{"crop_scale_min": 0.4, "hidden_act": "gelu_tanh", "bias": "none", "moe": "top_k", "moe_every": 1, "expert_mlp_ratio": 0.25, "shared_expert": false, "temperature": 0.1, "muon_scale": "original", "orthogonalizer": "newton_schulz_5", "epochs": 19.4, "warmup_steps": 140, "adamw_weight_decay_other_params": 0.01}
Rows from block 6 of a small self-supervised image encoder, named by matrix and row number. Rows with one number within an expert belong to one neuron, the router's apart. Each number is 50 + 10 x the weight over its row's rms, rounded and kept within 0 to 99. All counts start at 0.
Before each expert's rows are labels from the 100 images, of 14848, where the router gives the expert most weight on average: "strongest on" is what is common among them. Only what is clearly more common there than usual is listed. The data: drawn human figures in many poses. In brackets: how many of the 100.
# router: router (model.blocks.6.mlp.router.weight, 32x128, trained with AdamW), inputs 0-127
# up: expert up (model.blocks.6.mlp.up, 32x32x128), inputs 0-127
# down: expert down (model.blocks.6.mlp.down, 32x128x32, transposed), outputs 0-127

# expert 8
strongest on: yellow top (39); yellow trousers (30)
router.8:54 53 43 43 33 53 35 47 47 48 20 49 61 51 43 52 65 46 24 53 41 58 56 40 56 48 37 56 48 43 74 50 59 57 44 43 63 64 38 43 58 46 44 41 48 45 46 45 70 40 48 58 58 60 38 56 75 57 52 54 36 61 49 77 71 43 50 52 54 57 34 63 47 41 57 49 39 58 41 66 58 52 56 42 49 52 37 45 52 53 57 57 60 38 59 51 37 60 77 44 60 54 57 46 48 62 52 60 29 55 61 59 50 46 49 61 41 58 60 49 43 53 44 48 51 62 59 41
up.0:50 50 52 50 45 50 50 50 50 50 50 50 50 55 50 53 76 50 50 50 50 50 50 50 27 50 50 50 70 50 53 50 50 50 50 50 47 72 50 64 50 50 50 50 50 21 50 50 52 50 50 50 73 50 01 50 50 50 50 54 50 50 40 48 50 50 52 50 50 50 50 00 50 51 50 50 27 50 49 51 50 62 50 50 50 50 50 50 50 50 42 50 46 50 50 50 50 50 46 24 50 50 50 50 50 50 49 50 50 50 50 54 63 50 50 89 43 50 44 50 53 50 51 49 50 51 39 50
down.0:50 50 50 50 69 48 17 50 49 44 48 50 50 50 50 63 57 50 72 50 50 50 50 50 40 50 58 50 50 50 26 50 50 50 50 50 23 41 50 29 58 50 70 66 50 64 50 50 50 50 46 50 50 23 51 50 39 50 50 55 85 50 37 58 50 50 31 50 50 49 50 45 50 50 50 64 59 50 42 37 55 80 50 50 53 50 50 50 50 50 74 50 48 78 50 50 50 49 29 37 33 50 50 56 50 35 43 50 50 50 50 31 50 50 50 51 50 50 53 67 55 50 35 48 50 50 50 50
up.1:50 39 38 50 53 51 50 50 50 50 39 50 50 50 50 64 53 50 50 50 50 50 50 50 42 50 53 50 50 50 84 50 50 50 50 50 96 50 50 51 50 50 63 49 50 50 49 50 50 50 53 50 35 47 35 50 50 50 50 50 64 50 93 50 50 50 50 50 53 50 50 51 50 80 50 50 40 50 50 69 50 50 50 50 50 50 50 50 50 50 51 50 50 50 50 50 50 50 73 85 40 50 50 38 50 55 50 50 50 50 50 49 45 98 50 42 53 50 52 50 32 50 53 50 50 50 50 50
down.1:50 57 49 50 52 50 47 50 50 53 52 50 50 11 50 61 55 50 50 50 50 50 50 49 52 50 50 50 50 50 50 51 50 50 50 50 97 42 50 69 45 50 50 34 50 50 42 50 49 50 56 50 50 57 37 50 54 50 50 71 71 50 54 25 50 50 71 50 50 14 50 43 50 50 50 71 50 50 61 53 50 34 50 50 48 50 50 50 50 50 47 50 49 49 50 50 50 50 53 79 50 50 50 50 50 51 32 50 50 50 50 53 50 55 50 44 45 48 49 24 50 50 32 48 50 12 50 50
up.2:56 50 53 50 50 49 50 50 50 50 50 50 50 53 50 44 50 50 50 50 50 50 50 50 50 50 57 50 51 50 46 50 50 50 50 50 50 54 50 50 53 50 48 51 50 50 50 50 50 50 50 50 51 45 51 50 53 50 50 43 50 50 79 53 50 50 50 50 50 50 50 66 50 49 50 50 99 50 52 49 48 50 50 50 50 50 50 50 50 50 50 50 48 44 50 50 50 50 45 46 51 50 50 85 50 50 50 50 50 50 50 50 50 96 50 50 11 50 00 22 47 50 47 31 50 51 63 50
down.2:51 50 66 47 79 51 53 50 50 36 76 50 50 50 50 50 49 43 56 50 50 50 50 50 25 50 58 50 50 50 49 34 50 50 50 50 65 45 50 57 52 50 50 50 50 52 49 50 37 50 51 50 50 57 71 50 46 50 50 46 15 50 38 67 50 50 58 50 50 61 50 48 50 60 50 61 52 50 56 51 47 16 50 50 40 50 50 50 50 50 27 50 69 52 50 50 50 51 80 02 54 50 50 50 50 61 49 50 50 50 50 53 50 31 50 29 50 50 50 52 50 39 44 52 50 50 65 50
up.3:50 51 51 50 54 51 16 50 50 63 70 50 50 50 50 47 50 50 51 50 50 50 50 50 59 50 50 50 49 50 10 50 50 50 50 50 48 50 50 50 50 50 50 48 50 51 34 50 50 50 56 50 51 50 43 50 45 50 50 48 51 50 52 75 50 50 49 50 37 50 50 50 50 50 50 50 53 50 51 49 50 50 50 50 49 50 50 50 50 50 46 50 59 00 50 50 50 50 54 32 81 50 50 51 50 50 50 50 50 50 50 54 50 53 50 50 46 50 50 49 57 50 49 50 50 50 67 50
down.3:50 26 64 50 59 50 37 50 50 18 41 50 50 54 50 57 45 50 70 50 50 50 50 46 60 50 54 50 51 50 40 52 50 50 50 50 48 50 50 56 52 50 60 54 50 50 51 50 42 50 50 48 50 77 61 50 36 50 50 56 78 50 06 44 50 50 52 50 50 54 50 71 50 36 50 48 59 50 72 50 50 32 50 50 49 50 50 50 50 50 47 50 46 67 50 50 50 50 41 30 37 50 50 49 50 33 57 50 50 50 50 75 50 45 50 52 50 50 50 98 50 50 58 49 50 48 48 50
up.4:50 50 51 50 50 56 50 50 50 50 50 50 50 52 50 47 53 50 62 50 50 50 50 50 53 50 81 50 50 50 09 50 50 80 50 50 50 50 50 45 44 50 51 51 50 60 46 50 50 50 27 50 50 48 48 50 33 50 50 52 50 50 59 52 50 50 52 50 38 50 50 50 50 50 50 49 99 50 50 51 50 50 50 50 50 50 50 50 50 50 47 50 29 50 50 50 50 50 53 32 50 50 50 50 50 49 51 50 50 50 50 50 47 47 50 99 50 50 50 51 50 50 50 55 50 49 72 50
down.4:50 50 52 50 56 48 50 50 50 43 57 50 50 58 50 45 54 50 63 50 50 50 50 53 31 50 32 50 50 50 51 83 50 50 50 50 34 66 50 39 46 50 27 54 50 50 50 50 50 50 52 50 44 37 90 50 50 50 50 47 48 50 47 47 50 50 99 50 50 50 50 45 50 50 50 46 81 50 47 48 43 48 50 50 50 50 50 50 50 50 18 50 47 54 45 50 50 49 54 43 49 50 50 35 50 49 54 50 50 50 50 61 49 62 50 58 51 50 50 71 48 32 57 50 50 75 47 50
up.5:50 49 52 50 48 15 34 50 50 50 50 50 50 50 50 49 55 50 50 50 50 50 50 52 50 50 50 50 52 50 46 50 50 50 50 50 31 38 50 50 36 50 58 48 50 50 45 50 50 50 63 50 47 50 22 50 50 50 50 36 60 50 52 41 50 50 51 50 50 50 50 25 50 50 50 50 73 50 49 53 45 50 50 50 50 50 50 50 50 50 38 50 45 48 50 50 50 50 60 50 00 50 50 48 50 53 48 50 50 50 50 50 50 71 50 50 51 50 46 62 58 50 49 50 50 50 34 50
down.5:50 43 66 50 45 52 46 50 42 48 52 50 50 32 50 59 52 51 40 50 50 51 50 52 39 50 46 50 44 50 46 58 50 49 50 50 21 63 50 47 52 50 50 50 50 46 50 50 56 50 61 50 50 29 23 50 51 50 50 50 52 50 22 59 50 50 24 50 50 52 50 16 50 50 50 52 58 50 60 50 51 50 50 50 50 50 50 50 50 50 57 50 14 54 53 50 50 50 52 57 50 50 50 63 50 50 77 50 50 50 50 00 50 51 50 56 50 50 50 64 50 50 31 50 50 47 51 50

# expert 31
strongest on: lying (25)
router.31:53 45 42 47 37 53 56 46 28 46 24 48 76 53 50 50 51 55 32 52 48 56 36 48 60 37 50 50 58 51 59 51 45 49 35 43 63 57 41 40 59 50 47 53 44 47 48 52 57 56 46 48 55 56 37 43 83 59 46 43 32 49 42 81 65 47 42 43 63 64 54 70 44 39 45 53 44 53 41 58 50 48 47 53 55 51 44 38 44 48 55 52 39 34 49 52 37 43 75 32 46 51 51 44 40 63 60 55 37 47 58 55 62 45 59 62 54 55 58 44 41 57 44 44 61 65 66 34
up.0:50 58 48 50 50 50 66 50 50 50 50 50 53 50 50 40 49 50 50 50 50 50 50 40 52 50 50 50 50 50 50 50 50 50 50 50 50 50 50 50 50 50 74 66 50 49 90 50 50 50 55 50 52 54 47 50 52 50 50 50 50 50 51 48 50 50 50 50 53 50 50 53 50 44 50 50 21 50 50 24 49 52 50 50 49 50 50 50 50 50 00 50 69 02 50 50 50 50 52 68 49 50 50 48 50 50 51 50 50 50 50 48 48 49 50 36 47 50 53 50 47 50 49 50 50 50 52 50
down.0:50 54 80 48 49 50 89 50 51 62 08 50 50 35 50 50 62 51 51 50 50 50 50 59 57 50 50 50 38 50 35 50 50 50 51 50 50 32 50 50 50 50 50 50 50 50 50 50 52 50 40 50 50 46 50 50 79 50 50 49 57 50 50 43 50 50 31 50 50 50 50 58 50 48 50 63 58 50 55 50 49 50 50 50 34 50 50 50 50 47 75 50 50 52 50 50 50 50 48 88 58 50 50 35 50 51 48 50 50 50 50 39 50 63 50 50 41 54 49 29 53 50 69 41 50 11 49 50
up.1:37 50 50 49 48 52 51 50 50 50 73 50 50 50 50 20 50 50 50 50 50 50 50 50 50 50 51 50 49 50 27 47 50 44 50 50 50 50 50 53 49 50 51 52 50 53 06 50 50 50 50 50 50 50 58 50 50 50 50 54 50 50 45 47 50 50 50 50 50 50 50 50 50 60 50 52 50 50 49 81 50 50 50 50 50 50 50 50 50 50 40 50 50 49 50 50 50 50 55 50 50 50 50 52 50 50 50 50 50 50 50 50 65 53 50 50 46 50 34 70 50 50 51 48 50 50 99 50
down.1:50 34 50 49 54 51 53 50 50 46 13 50 52 53 50 26 61 50 57 50 50 50 50 32 39 50 51 50 60 50 46 67 50 50 50 50 56 38 50 49 56 50 50 50 50 53 48 50 65 50 55 50 50 50 99 50 64 50 50 61 70 50 50 51 50 50 69 50 50 58 50 47 50 50 50 48 52 50 41 51 55 34 50 50 49 50 50 50 50 50 50 50 68 81 51 50 50 50 31 34 64 50 50 50 50 56 49 50 50 50 50 43 50 47 50 52 50 50 50 23 50 53 44 51 50 43 16 50
up.2:57 50 49 50 51 50 50 50 51 51 50 50 50 50 50 50 51 50 26 50 50 50 50 47 59 50 45 50 53 50 72 53 50 52 50 50 48 39 50 50 48 50 49 50 50 50 50 50 50 50 50 50 47 52 51 50 50 50 50 51 50 50 90 52 50 50 50 50 50 50 50 60 50 50 50 50 38 50 50 00 49 41 50 50 50 50 50 50 50 50 54 50 50 54 50 50 50 50 45 49 24 50 50 46 50 50 22 50 50 50 50 64 51 48 50 86 50 50 98 50 50 50 55 50 50 48 33 50
down.2:48 50 48 50 50 50 49 50 49 49 26 50 49 38 50 46 60 50 81 50 50 50 50 50 74 50 23 50 57 50 68 53 50 50 50 50 18 32 50 50 59 50 49 84 50 49 50 50 49 50 49 50 51 53 50 50 47 50 50 50 53 50 46 66 50 50 14 50 50 47 50 47 50 46 50 83 49 50 58 50 24 74 50 50 52 50 50 50 50 50 39 50 32 54 49 50 50 48 59 61 65 50 50 50 50 36 79 50 50 50 50 49 50 57 50 50 51 48 50 47 50 45 41 49 50 28 49 50
up.3:53 50 14 50 53 50 50 50 50 45 50 50 50 50 50 50 50 50 46 50 50 50 50 50 50 50 36 50 55 50 49 41 50 50 50 50 25 50 50 50 49 50 52 49 50 48 49 50 47 50 63 50 50 51 44 50 50 50 50 49 50 50 50 23 50 50 70 50 50 50 50 69 50 69 50 50 99 50 53 13 44 50 50 50 63 50 50 50 50 50 44 50 57 67 48 50 50 50 50 49 48 50 50 61 50 50 50 50 50 50 50 50 43 50 50 52 50 50 31 54 46 50 51 43 50 51 51 50
down.3:50 50 65 50 49 50 10 50 51 43 11 50 50 57 50 44 52 50 50 50 50 50 50 68 56 50 36 50 59 50 50 56 50 50 50 50 66 47 50 32 42 50 46 48 50 50 44 50 55 50 61 50 50 75 40 50 50 50 50 48 48 50 59 78 50 50 23 50 50 51 50 99 50 52 50 49 63 50 47 49 23 50 50 50 64 50 50 50 50 50 54 50 44 52 50 50 50 50 29 53 69 50 50 71 50 59 70 50 50 50 50 50 50 49 50 61 50 50 50 53 50 50 50 51 50 49 49 50
up.4:50 65 50 49 49 50 50 50 50 48 48 50 50 50 50 54 27 50 50 50 50 50 50 50 41 50 51 50 51 50 50 49 50 50 50 50 69 52 50 97 50 50 29 59 50 55 31 50 49 50 12 50 49 50 49 50 50 50 50 68 34 50 55 19 50 50 38 50 52 50 50 75 50 50 50 50 93 50 50 37 42 53 50 50 50 50 50 50 50 50 50 50 49 50 48 50 50 50 50 52 19 50 50 50 50 50 49 50 50 50 50 49 50 48 50 50 81 50 28 55 45 50 50 47 50 52 55 50
down.4:50 50 33 50 73 50 48 50 50 31 10 50 50 34 50 65 47 50 71 50 50 50 50 50 44 50 51 50 43 50 56 50 50 50 50 50 69 52 50 79 50 50 51 51 50 56 50 50 49 50 54 50 54 83 50 50 43 50 50 37 50 50 24 85 50 50 18 50 50 45 50 46 50 40 50 51 67 50 54 50 52 44 50 50 56 50 50 50 50 50 50 50 87 56 50 50 50 50 23 54 49 50 50 41 50 31 44 50 50 50 50 49 50 34 50 50 50 50 50 49 50 53 54 54 50 54 50 50
up.5:49 52 55 50 50 45 50 50 50 51 54 50 50 50 50 50 52 50 49 50 50 50 50 50 49 50 03 50 50 50 93 50 50 50 50 50 49 26 50 96 51 50 50 50 50 55 22 50 47 50 52 50 51 48 50 50 22 50 50 48 50 50 17 50 50 50 56 50 50 50 50 38 50 60 50 50 65 50 50 50 45 51 50 50 86 50 50 50 50 50 50 50 48 51 50 50 50 50 50 50 51 50 50 50 50 65 53 50 50 50 50 50 46 58 50 20 63 50 51 49 47 48 56 49 50 44 49 50
down.5:50 43 49 50 49 50 43 50 51 36 62 50 50 35 50 47 69 47 36 50 50 50 50 51 45 50 00 50 60 50 59 64 50 50 50 50 56 40 50 66 56 50 43 37 50 50 50 50 50 50 55 50 50 68 46 50 30 50 50 66 42 50 31 51 50 50 49 50 50 49 50 39 50 49 50 54 63 50 46 50 54 51 50 50 39 50 50 50 50 50 78 50 99 45 50 50 50 60 51 49 43 50 50 39 50 62 50 50 50 50 50 45 50 35 50 51 59 55 53 36 50 50 83 57 50 66 53 50

# expert 24
strongest on: splits (42); lying (41)
router.24:73 44 53 24 47 61 35 53 48 46 38 50 53 63 49 52 57 55 41 56 51 49 39 47 44 56 67 57 61 55 52 57 52 59 49 42 56 56 43 35 34 55 24 34 46 51 71 54 49 44 60 51 50 58 48 54 49 55 47 25 32 45 56 67 58 54 46 57 54 41 56 55 49 29 41 52 51 48 54 63 55 44 50 51 59 54 53 41 49 55 55 51 35 48 38 51 34 51 54 50 48 53 55 77 42 65 50 57 52 52 45 26 59 46 44 29 19 62 43 48 60 48 45 45 53 43 69 37
up.5:52 50 63 50 36 51 50 50 50 51 50 50 50 50 50 58 50 50 42 50 50 50 50 50 41 50 51 50 50 50 53 46 50 50 50 50 53 50 50 52 50 50 52 53 50 52 51 50 50 50 50 50 62 48 67 50 53 50 50 50 48 50 52 50 50 50 50 50 50 50 50 50 50 51 50 50 52 50 50 35 49 74 50 50 50 50 50 50 50 50 81 50 50 50 50 50 50 50 95 50 99 50 50 50 50 49 50 50 50 50 50 03 46 45 50 53 54 50 72 50 49 50 58 50 50 50 49 50
down.5:42 46 00 50 51 50 62 50 52 49 48 50 50 81 50 50 50 50 54 50 50 50 50 31 67 50 28 50 45 50 50 52 50 50 51 50 47 47 50 55 18 50 52 44 50 50 47 50 51 50 57 50 50 62 54 50 50 50 50 66 79 50 51 35 50 50 62 50 50 50 50 46 50 50 50 39 55 50 43 50 49 42 50 50 50 50 50 50 50 50 81 50 50 43 50 50 50 48 24 52 49 50 50 50 50 70 61 50 50 50 50 46 50 47 50 49 53 50 56 48 47 52 51 53 50 67 43 50
up.6:48 50 50 50 47 50 48 50 50 50 50 50 50 50 50 51 50 50 47 50 50 50 50 50 52 50 50 50 49 50 50 50 50 42 50 50 38 71 50 50 58 50 35 50 50 62 50 50 50 50 50 50 41 56 51 50 50 50 50 40 50 50 46 19 50 50 50 50 50 50 50 73 50 50 50 50 13 50 49 36 53 51 50 50 47 50 50 50 50 50 00 50 50 50 49 50 50 50 51 59 50 50 50 48 50 50 49 50 50 50 50 48 17 48 50 41 80 50 45 03 65 50 50 54 50 54 70 50
down.6:50 50 50 50 50 50 63 50 54 58 26 50 50 30 50 52 42 52 49 50 50 50 50 29 25 50 60 50 41 50 48 50 50 50 50 50 82 49 50 86 80 50 55 35 50 52 50 50 56 50 56 50 50 53 15 50 49 50 50 79 49 50 38 15 50 50 35 50 50 35 50 36 50 50 50 45 42 50 55 50 53 46 50 50 49 50 50 50 50 50 52 50 75 49 54 50 50 56 29 61 39 50 50 46 50 50 46 50 50 50 50 28 50 55 50 37 53 50 47 42 50 58 68 50 50 47 47 50
up.7:50 50 51 50 50 50 44 50 50 50 57 50 50 50 50 50 50 50 50 50 50 50 50 50 50 50 50 50 50 50 53 50 50 62 50 50 46 50 50 50 46 50 38 48 50 49 44 50 50 50 53 50 50 49 40 50 50 50 50 55 49 50 88 99 50 50 50 50 50 50 50 50 50 33 50 50 49 50 50 00 51 74 50 50 50 50 50 50 50 50 25 50 51 48 50 50 50 50 50 50 39 50 50 50 50 50 50 50 50 50 50 50 49 52 50 47 50 50 48 51 48 50 50 50 50 52 50 50
down.7:50 50 88 50 74 50 30 50 24 51 27 50 50 42 50 57 38 49 46 50 50 50 50 51 29 50 48 50 50 50 50 70 50 50 50 50 40 51 50 59 67 50 50 74 50 50 65 50 50 50 51 50 50 53 63 50 44 50 50 48 47 50 45 50 50 50 73 50 50 55 50 33 50 60 50 58 62 50 48 51 50 42 50 50 52 50 50 50 50 50 16 50 47 14 52 50 50 48 61 19 54 50 50 45 50 48 21 50 50 50 50 58 50 49 50 55 68 50 61 52 50 41 43 50 50 35 55 50
up.8:51 50 50 50 49 49 53 50 50 50 50 50 50 50 50 50 43 50 49 50 50 50 50 50 67 50 34 50 50 50 55 50 50 48 50 50 47 70 50 50 50 50 51 50 50 50 49 50 50 50 52 50 50 48 50 50 52 50 50 70 55 50 50 68 50 50 52 50 50 50 50 52 50 56 50 50 32 50 50 58 66 50 50 50 47 50 50 50 50 50 16 50 57 66 49 50 50 50 74 44 00 50 50 40 50 50 50 50 50 50 50 23 49 49 50 60 50 50 49 22 34 50 47 47 50 50 20 50
down.8:47 45 71 50 47 50 54 50 46 25 25 50 50 40 50 48 64 50 50 50 50 50 50 50 29 50 38 50 41 50 50 25 50 50 50 50 46 39 50 50 99 50 50 29 50 71 56 50 50 50 31 50 50 61 46 50 65 50 50 49 51 50 52 52 50 50 52 50 50 49 50 52 50 55 50 52 40 50 45 45 50 50 50 50 58 50 50 50 50 50 79 50 87 50 50 50 50 50 56 50 50 50 50 50 50 58 51 50 50 50 50 23 50 50 50 55 58 50 51 62 50 25 57 54 50 47 60 50
up.9:50 50 47 50 35 50 50 50 50 50 51 50 50 50 50 51 50 50 14 50 50 50 50 50 53 50 68 50 58 50 50 53 50 56 50 50 54 45 50 50 51 50 17 49 50 73 49 50 50 50 50 50 50 48 51 50 50 50 50 31 47 50 18 50 50 50 45 50 50 50 50 50 50 47 50 50 39 50 51 33 56 50 50 50 44 50 50 50 50 50 50 50 50 47 47 50 50 50 99 51 48 50 50 50 50 50 49 50 50 50 50 55 54 48 50 55 00 50 54 67 50 50 50 50 50 50 47 50
down.9:50 55 52 50 50 50 50 50 50 50 31 50 50 90 50 41 41 45 37 50 50 50 50 33 61 50 51 50 48 50 50 50 50 50 47 50 51 33 50 39 49 50 52 56 50 50 50 50 50 50 64 50 50 52 49 50 71 50 50 57 99 50 22 25 50 50 88 50 50 67 50 54 50 50 50 65 53 50 46 51 46 42 50 50 65 50 50 50 50 50 61 50 55 53 50 50 50 50 47 36 54 50 50 30 50 50 30 50 50 50 50 21 50 50 50 59 52 50 50 51 50 54 66 50 50 56 51 50
up.10:53 50 50 48 50 49 50 50 50 50 59 50 50 50 50 50 50 50 48 50 50 50 50 50 28 50 46 50 48 50 55 50 50 48 50 50 99 33 50 50 50 50 63 59 50 50 72 50 50 50 34 50 29 59 45 50 50 50 50 50 50 50 44 50 50 50 56 50 50 50 50 20 50 49 50 50 22 50 50 33 50 50 50 50 51 50 50 50 50 50 33 50 50 49 50 50 50 50 42 53 10 50 50 49 50 58 50 50 50 50 50 41 39 50 50 56 27 50 54 50 41 50 50 50 50 50 30 50
down.10:50 60 93 50 59 50 50 50 45 49 30 50 50 61 50 49 50 50 48 50 50 50 50 41 50 50 43 50 50 50 50 48 50 50 50 50 54 51 50 40 65 50 55 59 50 50 51 50 50 50 82 50 50 50 48 50 31 50 50 32 60 50 46 59 50 50 49 50 50 56 50 31 50 58 50 51 48 50 60 47 37 48 50 50 40 50 50 50 50 50 23 50 49 50 50 50 50 46 99 55 41 50 50 67 50 34 40 50 50 50 50 31 50 50 50 50 45 50 50 53 50 49 49 50 50 24 50 50

# expert 13
strongest on: splits (32); lying (29)
router.13:53 55 68 62 34 34 51 47 36 50 38 43 51 58 48 48 54 52 39 50 56 46 49 59 42 52 68 45 49 48 49 50 51 49 58 47 67 78 53 57 52 46 79 64 51 56 53 45 59 54 52 41 58 49 49 49 50 42 44 36 51 49 40 64 56 47 54 60 53 62 56 54 42 58 46 72 48 48 57 46 50 54 44 46 50 65 47 49 36 48 48 58 42 44 33 55 43 48 54 35 61 59 49 34 40 41 64 54 46 53 43 62 52 71 48 70 80 45 57 26 38 48 54 32 59 53 19 48
up.5:48 50 35 50 50 50 51 50 50 39 50 50 50 50 50 46 49 64 54 50 50 50 50 50 48 50 78 50 16 50 28 51 50 50 50 50 50 43 50 50 50 50 47 50 50 50 60 50 50 50 67 50 50 50 50 50 50 50 50 31 50 50 26 33 50 50 50 50 50 50 50 42 50 51 50 18 51 50 50 76 51 21 50 50 46 50 50 50 50 50 50 50 50 68 43 50 50 50 49 50 57 50 50 48 50 50 50 50 50 50 50 50 66 38 50 00 50 50 87 53 50 50 51 54 50 50 23 50
down.5:50 49 47 50 63 50 53 50 50 47 27 50 50 49 50 50 51 61 60 50 50 50 50 59 37 50 46 50 53 50 43 18 50 50 61 50 99 41 50 56 50 50 48 55 50 25 50 50 50 50 07 50 50 39 55 49 49 50 50 61 50 50 72 50 50 50 21 50 50 42 51 50 51 47 50 51 54 50 51 51 43 43 50 50 56 50 50 50 50 50 89 50 47 49 51 50 50 45 50 49 48 50 50 50 50 42 50 50 50 50 50 42 42 61 50 70 50 50 50 33 49 46 42 44 50 34 51 50
up.6:49 50 50 50 50 50 48 50 50 50 50 50 50 47 50 50 50 50 49 50 50 50 50 50 49 50 26 50 50 50 51 50 50 50 50 50 50 46 50 51 40 50 81 48 50 50 50 50 50 50 00 50 55 80 55 50 50 50 50 50 49 50 32 50 50 50 50 50 50 50 50 42 50 50 50 69 47 50 50 33 50 50 50 50 50 50 50 50 50 50 76 50 50 69 50 50 50 50 00 49 50 50 50 50 50 50 52 50 50 50 50 50 50 50 50 50 38 50 49 48 55 50 51 65 50 48 36 50
down.6:50 47 71 50 58 50 46 50 50 50 68 50 50 38 50 42 52 50 28 50 50 50 50 31 30 50 51 50 51 50 51 38 50 50 50 50 50 55 50 77 63 50 52 43 50 58 49 50 55 50 82 50 50 49 50 50 72 50 50 04 46 50 50 44 50 50 52 50 50 50 50 28 50 51 50 42 69 50 52 50 39 90 50 50 46 50 50 50 50 50 19 50 44 47 50 50 50 52 61 50 42 50 50 50 50 45 25 50 50 50 50 23 50 62 50 50 44 50 50 50 50 54 67 50 50 51 51 50
up.7:50 50 50 50 50 54 50 50 50 50 50 50 50 50 50 55 48 50 55 50 50 50 50 50 50 50 50 50 50 50 47 50 50 50 50 50 50 15 50 50 53 50 59 50 50 47 51 50 50 50 50 50 54 50 52 50 49 50 50 50 50 50 55 89 50 50 50 50 50 50 50 50 50 22 50 50 49 50 50 64 50 35 50 50 50 50 50 50 50 50 42 50 47 55 52 50 50 50 53 36 49 50 50 46 50 50 50 50 50 50 50 50 54 39 50 55 04 50 50 82 49 50 50 50 50 50 00 50
down.7:45 51 21 50 70 48 70 50 51 50 48 50 50 22 50 51 51 54 48 50 50 50 50 72 07 50 36 50 54 50 38 36 50 50 50 50 52 31 50 48 61 50 50 39 50 51 50 50 50 50 44 50 50 51 45 50 26 50 50 75 32 50 50 56 50 50 72 50 50 47 50 44 50 50 50 51 59 50 57 50 53 51 50 50 50 50 50 50 50 50 49 50 65 43 50 50 50 50 54 50 53 50 50 50 50 54 44 50 50 50 50 50 56 50 50 50 55 50 50 44 50 45 55 50 50 46 99 50
up.8:72 50 49 49 50 50 45 50 50 49 50 50 50 50 50 50 50 50 50 50 50 50 50 50 50 50 50 50 50 50 55 50 50 50 50 50 46 49 50 45 51 50 43 50 50 50 45 50 50 50 46 50 50 52 50 50 56 50 50 46 54 50 53 53 50 50 50 50 50 50 50 46 50 50 50 50 41 50 50 48 68 50 50 50 50 50 50 50 50 50 99 50 50 93 50 50 50 50 63 50 65 50 50 72 50 50 50 50 50 50 50 18 50 46 50 50 34 50 54 55 50 50 51 51 50 50 55 50
down.8:49 52 44 50 59 50 49 50 50 51 53 50 50 52 50 39 62 50 50 50 50 50 50 52 53 50 46 50 58 50 50 60 50 50 50 50 48 47 50 52 23 50 39 35 50 45 50 50 50 50 43 50 45 63 76 50 68 50 50 48 43 50 76 65 50 50 42 50 50 51 50 34 50 48 50 46 55 50 67 46 46 00 50 50 47 50 50 50 50 50 82 50 61 11 50 50 50 49 12 51 45 50 50 44 50 52 52 50 50 50 50 47 50 40 50 50 50 50 48 42 50 61 50 50 50 50 50 50
up.9:56 50 50 50 50 32 50 50 50 50 50 50 50 50 50 50 49 50 68 50 50 50 50 50 50 50 62 50 52 50 50 50 50 49 50 50 41 50 50 50 56 50 51 55 50 51 54 50 50 50 51 50 48 11 13 50 50 50 50 44 48 50 44 54 50 50 84 50 50 50 50 42 50 51 50 50 48 50 52 53 48 30 50 50 44 50 50 50 50 50 50 50 41 54 47 50 50 50 51 49 83 50 50 45 50 47 46 50 50 50 50 72 50 51 50 50 48 50 46 50 50 50 09 70 50 50 99 50
down.9:50 50 67 50 53 50 47 50 49 44 37 50 50 41 50 78 51 45 60 50 50 50 50 52 76 50 49 50 50 50 53 44 50 50 50 50 51 49 50 84 21 50 16 45 50 47 47 50 51 50 62 50 49 55 53 50 39 50 50 72 67 50 69 40 50 50 38 50 50 51 50 44 50 58 50 55 65 50 63 52 64 06 50 50 49 50 50 50 50 50 56 50 47 40 50 50 50 49 25 49 63 50 50 50 50 59 64 50 50 50 50 63 50 54 50 19 39 50 39 46 50 69 50 47 50 48 46 50
up.10:44 50 45 50 50 50 50 50 50 50 50 50 50 50 50 50 49 51 50 50 50 50 50 50 58 50 50 50 50 50 50 50 50 49 50 50 58 14 50 71 54 50 50 50 50 50 72 50 50 50 50 50 45 48 38 50 50 50 50 50 50 50 37 50 50 50 44 50 50 50 50 00 50 50 50 55 58 50 50 48 50 50 50 50 50 50 50 50 50 50 50 50 50 51 50 50 50 50 75 99 57 50 50 47 50 50 54 50 50 50 50 50 54 50 50 52 50 50 55 89 50 50 52 76 50 50 42 50
down.10:52 50 28 49 47 50 65 50 50 46 55 50 50 36 50 51 50 50 51 50 50 50 50 77 29 50 51 50 49 50 49 34 50 50 50 50 66 38 50 55 50 50 49 35 50 74 50 50 52 50 45 50 50 61 82 50 46 50 50 67 73 50 53 80 50 50 59 50 50 41 50 62 50 49 50 55 72 50 59 53 48 29 50 50 39 50 50 50 50 50 45 50 81 33 50 50 50 55 54 27 48 50 50 50 50 57 57 50 50 50 50 49 49 50 50 50 43 50 45 00 57 58 51 48 50 52 49 50